From a checkpoint of a small audio embedding model: arch transformer, layers 8.
Rows from block 3 of a small audio embedding model, named by matrix and row number. Rows with one number belong to one neuron. Each number is 500 + 25 x the weight over its row's rms, rounded and kept within 0 to 999. All counts start at 0. Numbers have three digits each.
Before each neuron's rows are labels from the 100 clips, of 14976, where the neuron reaches its highest value: "top examples" is what is common among them. Only what is clearly more common there than usual is listed. The data: telephone keypad tones over noise or synthetic speech.
# fc1: MLP up (model.blocks.3.mlp.fc1.weight, 512x256), inputs 156-207
# fc2: MLP down (model.blocks.3.mlp.fc2.weight, 256x512, transposed), outputs 156-207

top examples: key "1"; first key: 1; first key: 8
fc1.433:518525481508528492499474488509494546473498540489527535524538509475448533498482502521523461568469466501514491503494547509543507481524510479496491500507505508
fc2.433:510457475535494523513509500475504507501471464484484476489465501489475530499483506487462564500554519555489461519500482505496500520500492465495486531505467528

top examples: key "5"; first key: 5
fc1.105:505475535551470501478450510504520524492509501473504528484516536501494504522501504443515512528540483540549518506481475527489487456446549527496521526478469480
fc2.105:518498474532489518517467508482494521474550511486485465468535504473488482542454480516476513480476514485502519505529474532537511529461492483480483466516485486

top examples: key "1"; first key: 1
fc1.18:474544467497489490495472467489503474453508511489512499488492505521452517556523519484524472489518538506502525508516502489522511443504469548475504507478505511
fc2.18:482462507532516500482484521506522455514492522504522553499542503515471493492497533474553485482480521496549459480548507523549538476477509518492491502505524514

top examples: key "*"; first key: *
fc1.74:534452450492501489502519500471506503490516508510492517461508496550555479464478539480481518536538579487509520511520460488518504491496504480524497428499534475
fc2.74:448539472505487516534495477486461513446530491483499527498454493508514513496487527503529487490450525504485507492511522516500494506512487516479523478521493471

top examples: key "D"; first key: D; key "*"; first key: *
fc1.295:503512529512522525520517519483496483490472498488472515483496454522536494469503519476501493523501514506559506490499503489503514446531515532474481509460481488
fc2.295:526498486498496518511480500460491451503509523499471514512510522515511489525524506527493517521482526484504528534539499498532472524490532462537473473493498499

top examples: key "3"; first key: 3
fc1.26:485473504481477481495445512510500482485473520492476519507488513499447526516511518502488504495482474508445515500511506472474457506548475495542520490552467520
fc2.26:474500500534561469494511504496521515518501519484515527503537514493496513475497480481542559494521478491480502471505505533485501497452475443518531507498512515

top examples: key "7"; first key: 7
fc1.308:487527507532498475506521480514480471439536458501472512479484497523511487476517506455486480534495488491483488526518523487500508505509474540498464476503501517
fc2.308:516506538488503495513555492532505504522501480524522535484513504484567486491437505495501520451478485481465501514489467495495510523551501499520508507521554523

top examples: key "5"; first key: 5
fc1.431:477500502537547498469468478517479490502500477453514483452503471539483499492477508535453478507557495491473504460481548519517527495537444478541524503483495494
fc2.431:518521507499505480558538534556457515481514489499525534522516514460525474509466494544540534489519521499470495480507476537529465514496527520458504491479511494

top examples: key "5"; first key: 5
fc1.107:521525511522521504491492496487504530515550495501420458477500482498497532541510523490515473485513514518488535508500520528539483473517493473518472502506477458
fc2.107:465565487511542488505546575548473534498497508498476485521499515486487494500475480524478524473476534478446507474525469510492479477506514539469513446449479522

top examples: key "0"; first key: 0
fc1.381:492516495536553488471490507466513509535541498549520507461505527513492520484479543501501455541563480535534499508495481503529516484502507473533513549484490443
fc2.381:498521548484503471506506520558489488514528521532480531529526510473464491497478499544500483481481504497501507472507546528510494504488470520489535472471509482

top examples: key "6"; first key: 6
fc1.355:466431503509500513440494409499484524489495541496471522491491526490508518487531519509478492513541495576501527514453509461502494471538488502487510522523472464
fc2.355:490480493513505508475523509554524460548480526505531489551530540481513475511514549449500508505500498509539438512487460498442509500504510498534510481527472531

top examples: key "7"; first key: 7
fc1.218:520528502491467526488454477510495495467490475501478534508502486501524493514495510518525452487524510508459515559516495493478509474493525514508461521508476510
fc2.218:519483525472496534517533499462506480506503519532491480515531458507534510471481481479475509508481484511514479521484504507482479493537463473482520534452465492

top examples: key "0"; first key: 0
fc1.486:475525465522516461492495517474510525505527509552485524470461535496483521438490512529494496512518446505518500505502496544523522465481481459525458542499568488
fc2.486:481497540488468477510475499544467485514542531536528522503518523490512522509494503544522446462499505516500486515476558504478493464541499484469518494496509450

top examples: key "0"; first key: 0
fc1.110:507499469532508483454489506467550526508532485520492486469522471499494512496490519483503474518523510529558472525512480506542530462498481483522478559522509480
fc2.110:492532512516509483492498529564501506509514545510497542523521517478470513505481509579527453483486506488490522496490546509506485473486496488474498462499491498

top examples: key "A"; first key: A
fc1.429:481486495509452494464537516524516473465518533454490511507501484519509555502531524516503525517505498526518500495488520498531527484541513549540491546473499446
fc2.429:517478477539496535482496511521539464486493522455519481487492490538503548486485512499508452515499492498527496503500501517482451518501533525475465479528546488

top examples: key "5"; first key: 5
fc1.307:509491480522513507442514505509514502500493519529501499504539524508480531528456475514506498491583481513564512487500531512500477442517487467530476542513524484
fc2.307:506499508477482512472505514546490474478487474537484495513515539514499448530441499521481494465501472480485505488546498478509468461511496500502530460463483528

top examples: key "B"; key "D"; first key: D; first key: B
fc1.13:505510487509499518524521485460506510457487523501490468481489478481516494487487529465481488489515500505553521510484504533503531486506463505500481585498483483
fc2.13:520458471480516516513467539497491475514520532527497469531493500479512516523479472487517482486428492477485444531515476516468493537500503504492516500491485535

top examples: quiet level; reverberation; key "6"; first key: 6
fc1.188:516489496504525515478472473451481493465543487501418512464484519526513516465501460491513494514488521496453514509499475497531505514454481486521546492470565467
fc2.188:512553532508510510505511455472473519504540436476523490471486486455514509520485474560515501452502514507525501511455552528495514468496477499481516484453448510

top examples: key "7"; first key: 7
fc1.203:495475482508495490525506534503495477499493508494468522463547540511522494508518497506473500553515513495514530508476548480462486480504507505527522519466505494
fc2.203:485467489487534546510520466483463510498509529507495558510475507499524519487528472497512482518463472517499458533474482499463463482464502493485478516485521490

top examples: key "3"; first key: 3
fc1.481:531467515489476482526498476542528507503519536482470511479485513516506473511530469540494478483502495514482568481515450487511522501540505475458537461474508501
fc2.481:519476488529530509468490506500479492478525490570487514497538485515520450505524492465491474524496461521536504477524507517450505510541485493500498473494490499

top examples: key "#"; first key: #
fc1.24:502475500515474484459524506465507500478521491504509449480481500493477499467496513523542504470500518495518516519505454512519508483527506536486502538438486472
fc2.24:467500565514539537496548510488492510515501505474497509509498507478455467493505481498452541501509487504487482488488518492491488533483516461522493508523494527

top examples: key "2"; first key: 2
fc1.494:462486518504453539493516460489509532488540488540525518515504496468488499497511481491529482540525455436551498470513525534491468509514500507532487513544516520
fc2.494:520502505484461514515481531526571494495479444522475514534481507527509528500494481473543508517467497505513444546506539534504526503530522527445492495465519530

top examples: key "2"; first key: 2
fc1.324:484498492526504494465456487479488475497478508518487506508532478506474537546504459501489474538486507512533474511509477536460471460503482499514478511470527506
fc2.324:469481490532507492487449467517510496491495524490532530485517488475489485483477466517533536494418516474511499496479519480517515508510498530508523508513525546

top examples: key "*"; first key: *
fc1.442:511490493514533499509459515493487498512447519544512464510489495503495519507482459520457550485504489525450526496459521490520466475486485516512485592511505475
fc2.442:492480486527540544537505470532485497416505500484468524540505487506415507475523509502506532478472510455468496465505500483516506511499508525476509456541512468

top examples: key "3"; first key: 3
fc1.172:496500455472510465498511510513534513529479546491482488463505489472434528490475486517499536485509489489534505471520547499536483512518439469479500536480528485
fc2.172:497486532504503550537509477540486493519477504515485550526488549472498480509486529511448445482498490464500488521465572454516508478495489497470484514499516494

top examples: key "2"; first key: 2
fc1.199:477520461533498526527504495519477507451504525475489508503512509546515528474516448490495490467547481495537519433499498526497488468542502457544528507491495480
fc2.199:499526510546485496553484491488514517482500478501500445515511497462514556486493452498443508466482476525422511496488468455442485504444508507514513490474504500

top examples: key "1"; first key: 1
fc1.279:500498473502486510474467487465520452495515524504494477483504522492495527482494493499461529526521533509524521486499507475503551462532506470492543516496500533
fc2.279:488493527506553517521506513522504465491508518518496513525483491499490479466488518526550503476496504490549467489502456503517486504513529486491470515562522488

top examples: key "1"; first key: 1
fc1.93:517470487527462447478485507529498443509521505513514512455491443499503547468500521545490460520473556487516502517504515472505467473493478486495485471492451502
fc2.93:524500462487524495520522461502506476498499452479472524486458495485527532486487494515512502488487469458529463475523496492532487493529493494499477489539503515

top examples: key "4"; first key: 4
fc1.4:468479506491495531517466499498517514456494490481469526448534477532490480509489486494513539482482514510523504505533524512510500439537521524464487502499513521
fc2.4:492540518545497518517515499497525473539497526524521494485516461492487486522481501504477519507519477538465527526511508466483491493493484509499487505496522537

top examples: key "*"; first key: *
fc1.211:495486517512500481482463520491494508533529514483531507480485490496514559570486482524517515570515520505488531502483506552505510471499463513524511504451513447
fc2.211:500553490477510480474482512553504558503486479492496514516446494494505484488532523500513534504498486486490574502447545477467527518529512472500537489488489497

top examples: key "C"; first key: C
fc1.352:483502524477499451488549486526530497491488515506510499496509516510443505519463508487462496507547467513543520494490539565491502464501552528523488500475483472
fc2.352:480473500444475466513529494495509508502494558506497510483486504530505432513490504510470509505511485517514533469466500490525535477477490526492521468504532474

top examples: key "#"; first key: #
fc1.251:489467485591471507493484487506478468496482522482473468496558484465546529471496494513521467530535545502510509508484474504496497498547469573486494512464477497
fc2.251:518475515516486530475523498465513494503468547498533482497469472473492456516524524487494500513508523505499474522521477502515469482482536514495515526490503518

top examples: key "D"; first key: D
fc1.256:500472501505514499465514511457525482486525521477528499453504476522501497494507463478493465548502493526526526475499499503528510477506455476498505522514535479
fc2.256:500489524489512475509519518497499521520490545505494496480496537519510515491540519502483458510511510500505491502474495464478478481496509506483511499494520494

top examples: key "5"; first key: 5
fc1.130:516516470544525530465493476471473518484562484509462470510512503500518501516494487481524511518520470523491495537503477479506536445514460493508516547498517461
fc2.130:479503499498484513555498505519499523502457482519487498527495487461515468528444501534522533451506496491436459482540509490472529476465480478481500475472455518

top examples: key "B"; first key: B
fc1.153:516503470488523519511506515502503530457498479512474481463496481491468550512499483479530469501501482526523487503513494464497540471477462530515519531550516516
fc2.153:455529506478525485552486474498533464512486466486521526516509515504495510481467517518505511512474496462431576498506537524503489445481504493454498494476494491

top examples: key "5"; first key: 5
fc1.327:517494520478532484507484446450511502505490515480499473482497501521540508485464517501541513456498536534504485496492460471497473502511540497528488461531479493
fc2.327:521480479489538501535515534480515550521491538534489483498520534465523446502445491507456519519497497517492472500512490517455490488521460496478504489497517584

top examples: key "A"; first key: A
fc1.510:502536475495488470475486483481506491465540523516524467503502497526502548517497512506479494505550470503508542485480528503535524456528505535540518536493509508
fc2.510:510479515524544491446516505503486508513516498523456482471557479503500529426545515470478473518517518491511509483506460458484461486511495507537487503502481507

top examples: key "7"; first key: 7
fc1.465:487496483535487548504491482502473511492514519523520518485504505520510494452491521490482496534516523455507533552460492490517478487488484490484514474460521461
fc2.465:496440489476535487524482483522508479473479512544487462530561492509515561467507501520468496501507493485506487473482476483459472517494473472517503531491504508

top examples: key "*"; first key: *
fc1.200:453518496517440451454530506472499476480523508494502468489498524537528542493489501510510509558480515532470517528486510484522452475545522526515470520474439510
fc2.200:499518458487548492495459460495489526448493468484500497498462515461512462496468531469540555512507512537494483504457485481539526500481505542519494428570501503

top examples: key "1"; first key: 1
fc1.265:515509488524493507496479463586491473470537521472469580511485473528521504563484480529490508502514505526541542507516498473521474485534503512522508468541508511
fc2.265:490514491494480489468505480506509483520472512505496513530496459510506498489482559489467483473499491492476533522493507528515500503570483447474509449517500543

top examples: key "A"; first key: A
fc1.341:498505500524464491449503518502511500481534522493479471439512487539497565530488496501496484519520485514532532503500501538475512490529471460566490471490494450
fc2.341:505501483524500524475543519507513466527468491483502482505526491501522523469518525450470481481476519496433512519493452472489493477470490533522472482442489518

top examples: key "#"; first key: #
fc1.19:515489509535484475455473520521526520490529519475484513502534473468473494516498526465496553505505522502520520484537482495517517490503460503506553528455515438
fc2.19:514546479498482485487496498495536473508487515520487494523470487522509549489493493504442481474498463508505517515491500450519473513495504467491495487481473532

top examples: key "8"; first key: 8
fc1.112:511486512542504509476429491511490518495543532477497488469504501493488506506477498520511433489535459525532506500516526535512495502484518467529479458516518416
fc2.112:531490473526502497482467499495484463436508481502515482514482495527492533476511500467513528503524449472533498473524449467520515500499489520505515479511493533

top examples: key "6"; first key: 6
fc1.461:502471471548507523451490483474465528454523567520504503506480510489539524535510532502468462498529509493532523514486520520479501480544523499487463546509476458
fc2.461:510474519508514500488513491517515535515484534535496463530523512499519498511555515477510502504461489494548456518498475503459444522453512513488522492553536535

top examples: key "6"; first key: 6
fc1.71:489442524498541536505541491475489485490499550494510486474555515462513538502548496499488499506509471510509534489508482491518516511520524494473512485515502475
fc2.71:542500540487529453523472524467502494486489526500476505464482501442502504459453536516534504514478483475509484499534464535485432500517469536502473512525508491

top examples: key "2"; first key: 2
fc1.70:493481512525460499506438490471502490485497512523511495526509520514482554484538493472481465509472468483523520531521494505497479506506506528533453497489519457
fc2.70:527501525501518533517538518499514512528481492452534478562468502467513546467507485447461491518473530479443493514465496463456496514454524493509493485492470484

top examples: key "3"; first key: 3
fc1.395:483474503513488494480506519489479523479492510531460546503476464515469513518446513479519491460547477501517523486518522524512501527492482460533454509477527504
fc2.395:488489487513488526522486482477501506480510465516545489472516503485534517535488478526525473515483459521520479531521495524504440487534489484466543511481561523

top examples: key "9"; first key: 9
fc1.48:490504517556469449481461488501522520491491578477489520477521539517475518508487528536511443496554498483498527528504522560495484493512534542523496502475508456
fc2.48:512532486515494511503502509545505501531498486483527482494489527508513535472503500495552520482504494491514483485491503501525549474510454552476494488511484506

top examples: key "1"; first key: 1
fc1.12:485529548517483503476465498505491506426516523484491451517481483496467499504484477508467483501537554514501527512538527509520487436501523532515517446552502508
fc2.12:482514498498492460524484561531517525532486515513575521468471531512483490490493513446501460520531500474502488529498528483516494494490495507500465479509513493

top examples: key "3"; first key: 3
fc1.216:504492468458476476523462525457502491474520469533516444507488488530490529493469463532517484524564480483546499479489501510502491502580494492503526461515498476
fc2.216:519469536488551505493500416456495497497502538495479518493515508499480470526496480491542528511488451488494505508523510512471501469526507516487478527463496452

top examples: key "4"; first key: 4
fc1.288:535496503535480488503500490469495462449529510504481496463486483494483509495489520499526507535462516498509501504495518475474500463489524483504500475542497522
fc2.288:502458511483500527515491462548477445477479489443489494494520479517531511490490492541520506515490526466465503501517493520512477508504494502459440486519469501

top examples: key "8"; first key: 8; first key: #
fc1.483:476477483457525528460471483510474523508534451474482538468526475502489457479516500530489499556489525499488517548489533525464493529513533515501523490458492455
fc2.483:544497496518512522518481528469467434502531506542567464529469492501475529475523482499500501485519487444508516517513478494516486490495466465531498515536506486

top examples: key "3"; first key: 3
fc1.133:473475465466460496497494538479486480474454512457464474524508550500430517518481522485482503531555476508457532530538535447436511470505506509528501491502487504
fc2.133:514473539507504479479496512504503523456475455531449502500490513501501487498508490472504536482518500481509465494510491489470480448497514430515512473528537509

top examples: key "0"; first key: 0
fc1.254:469506512515526465459513526477483541492525519493480481456497494531488476481502501515476494510521509565507489524472523505523501475505534491516509553502494484
fc2.254:485524515494511485517482502518490507487489466535447560518545514502492445489471500493490491504496484446502485475513541515480487510515509507482519479467548508

top examples: key "*"; key "7"; first key: *; first key: 7
fc1.210:507457501521483463498500477469493519486519476521513510491488506524508479485486503486499486529537508492457533521474514519515479451507524514509492464482507513
fc2.210:533509474523490525528475508489543493500516503506464488520480479524536456507448517511448505508508494474459476507484486528471516519479491523472494492452424537

top examples: key "6"; first key: 6
fc1.87:521456459513511503455474442508492533449497570483500491476548479523501501491520500461472478484507502514506562466512500502499554452528479500525523495506463477
fc2.87:499486516477512489523495510526505516514480500536552528542489490519488481505489484502515508502479445494527477537500511517478453531469514470526465499526510521

top examples: key "C"; first key: C
fc1.169:501483518492464538480450466502502490459493591523522475521505525496516519548497500534505480474483501505550496484503501505476492515501483493495556515487499499
fc2.169:508489502508525511508505507478534520464481462519503436498524460465466480525482446483470470492526518518511526517523487483472493454482519499538465476485485461

top examples: key "A"; first key: A
fc1.16:520493497510464514485512485479521489459498507514504481485526514562486535499461527493490492544510519484541536464539516515539509507499488499485519504484504495
fc2.16:486517505519547534512522473526497511494493446521551509466458484508538506487507497462496503483521442505483476545512490476431500493443477497590480513484512489

top examples: key "5"; first key: 5
fc1.329:512543480497521513495490481508489517475521523462451484451510462525511507511463528501475466502553519526514537525520487494506507439481533523484523516487495493
fc2.329:457501499469497507496538496541478513499511473531485453492503488461498431489461477527484493492504499495476501453529467499497520513516494536500523515473473536

top examples: key "2"; first key: 2
fc1.402:488500487554496483488513508454499481477508515503528452490515529512498532471514455476495538519495522435545546516487489510497489524510478477513497521498515510
fc2.402:521499507507511532527496521528501456518502491509560495523522512454526543518475470487495464515446516492474492523470508510410479483499481508521467463507504512

top examples: key "D"; first key: D
fc1.346:510521476473505528475460491495474496515489479453522469487497502522451509470521506517510485521517517514563485465467473486498488486520502520531497552532502488
fc2.346:460468485481444474533518498477537491514506497514531511533551518450487543485494530495491492525503468444534531495533510527483481469494516505477475509452513496

top examples: key "2"; first key: 2
fc1.421:525526466520497505468489495483524484478530477515476503468509479529458525508493489500477482515521511494546485515472478516472518480505506491506489541533524481
fc2.421:450506513488502498506553481494502492506457460479486486541528496485551518520490477498482523485464548461433523517470457504465489525488509510482518462453454515

top examples: key "6"; first key: 6
fc1.297:474462468537461496468490499499472486511500522517503494512508507531500516513512468485530431493511469513485495503502513475511499479493443503428494503490499461
fc2.297:502441530480508501532516486476471520471497489460472536528487501471488518524507469457508514493519492501467469513477496533458480468512533507481537470496481511

top examples: key "A"; first key: A
fc1.5:550512494464458513501494469517497478508470538491471507464507505541504523515486529508470474467525487489496509498477548480453494483499495487471538474511538507
fc2.5:485516499501531467486538485505512476498499484503492474547488499519502485486502469465466474533504502521488475520484521540475502489473489495547540462547504511

top examples: key "3"; key "#"; first key: 3; first key: #
fc1.424:503462492488488451434453524500530483471526552496498465488557499462498509507514498507462521512536557532505522523537507515509520514545474497521474450449508475
fc2.424:504493511494563527501525509502539496522476504508504545506460471460520480535482515533481487483498518475457510479503493506494532518461530478489482468501486491

top examples: quiet level; reverberation; first key: #; number of keys: 3
fc1.469:484520449454480505479504461458454477489495480506478472453492460474468552483518461547510494502487507507547501518556515480497476488487520530515524523509515547
fc2.469:555521509536502492504463504480462526501565478515482486517508476486483486517475456520513500546485504530489487527475527480478495512505453487463496504466477491

top examples: key "3"; first key: 3
fc1.23:507492456497514501527476520485488533522498494482495511484442521508482524513477514561550540491549492455503498526496492513522517527569458515489538464462493480
fc2.23:489533552521520525475522531463509527491505525494479517556530513499495522535469539522432486540487509513508468523516489508504476478506468474505490534487474515

top examples: key "*"; first key: *
fc1.118:485453502535541487489517524515504517473479485472483482486521546548512514465494487437493524502493476532486513480478483555469453480516497495470477518529485518
fc2.118:477493498502488544568513510534491492506480495475514504549489487502507484515468487469492498485472461506492460561499470506480542490505504492460537528504455490

top examples: key "6"; first key: 6
fc1.94:510475503546511486448458469466469508487517563506486480479546491510475490471478467499482445504475505515547527525519515544499520492495484532473465502488497475
fc2.94:494479555505503506520500491492516502530462549494498484517524547501504505492529501480502550521454453499525460478487528485475480538484500487518510452520559514

top examples: key "6"; first key: 6
fc1.96:535508456527523502491457459460522540470508523486441504474515477492503492480502505496487450514514531526540492541503466500520548505478533469489475524507504417
fc2.96:507494522480508487465574464484448553499495502495454462493525520472511506484503497510433516502468539514501507495464474490470450477475504493495518472484502537

top examples: key "9"; first key: 9
fc1.362:502483483437490523505478491484538507454544529533515512485478508503492525449529478509507473482520494505499520523521500492489514460505508531524526487494510429
fc2.362:555480493521512497461483515513495476526494502507515514486520486525510504496517489552482499528513580499519505512541501531505505495446496526518484498507530473

top examples: key "3"; first key: 3
fc1.317:516494446507463472539478507469496488481524553480495487470489474486486497532488498530476475535487479432544516496512490494512480494527477531503536498443500494
fc2.317:491511508480518461497523464474538533499548508508505500493493463457525477493504519448521513515489471488482494498489502522431471482509508483483511509495541469

top examples: key "C"; first key: C
fc1.366:547493503481503492487505490522485545489486530522530465494468520488534535535502532484479458512533497500572483539448545516517528521497528536533483497513507481
fc2.366:461491448521538474501488545498492476488551491489492519519481500479493441505516489509549547518521498525459516453532517536521520516513484525475507482483489537

top examples: key "2"; first key: 2
fc1.148:489464465526507488488512469510554502487487480489504429456476484519501523531507493472488493520511490480462528558509501542491506495513487514565497511471475479
fc2.148:473547510497512507536498479575510471487463504513539494511484494447485513485534476520503475494477534494484475561467514488499474493443524529453510477493534482

top examples: key "A"; first key: A
fc1.443:507522498521507495535544506475499512541500485497505504505535493531554511477513500506464480516479513475492534480531513523521466474524477555513549492486516490
fc2.443:469496511547512500484536536447477495522515464490471533533510488534484538500466480474527452499516508512433473473461469508445532492512497552506513479507514501

top examples: key "7"; first key: 7; quiet level
fc1.34:477496493514523492481450445502528502503491492518512495521494489498530534543492470518489512526513481500516542517535511489465492455513529540527513520492502505
fc2.34:498506528495510512520523505504511530503500511521475510519485487484529467447473500487493495505484490543490513490496504514498489484470504490467519489517471485

top examples: key "8"; first key: 8; key "A"; first key: A
fc1.506:551531512504487507483508505486515471480518508498459487499533470513465544499452507518512513480518460580515508486517545538501485507514494481529531496504502485
fc2.506:511499491522498542469507540506484487444517491492497473493487457518494494482515485495477527506556479477507469506486490493486520524480499497503488527513518474

top examples: key "B"; first key: B
fc1.419:495531508525510474494460461485481515476511528490538481492484464516533516457477476487482501484507494511504512462517503524468487460516467512489518519502528466
fc2.419:461466506522488447551477542516525510530518531525520499492499525473506495502505482510514522522459451494459445535491515493459463557499506493519504470470552528

top examples: key "7"; first key: 7
fc1.187:482505496489480466507487433530489466480491507478473520502484490515511538545497478546477506501528500486463560491552516508475488468524474543499511501464500499
fc2.187:492476528506520468466527481495507510518502547531498494485582504509518531467501518496508491517456543485513489498487500517478450483484438464473509489523512538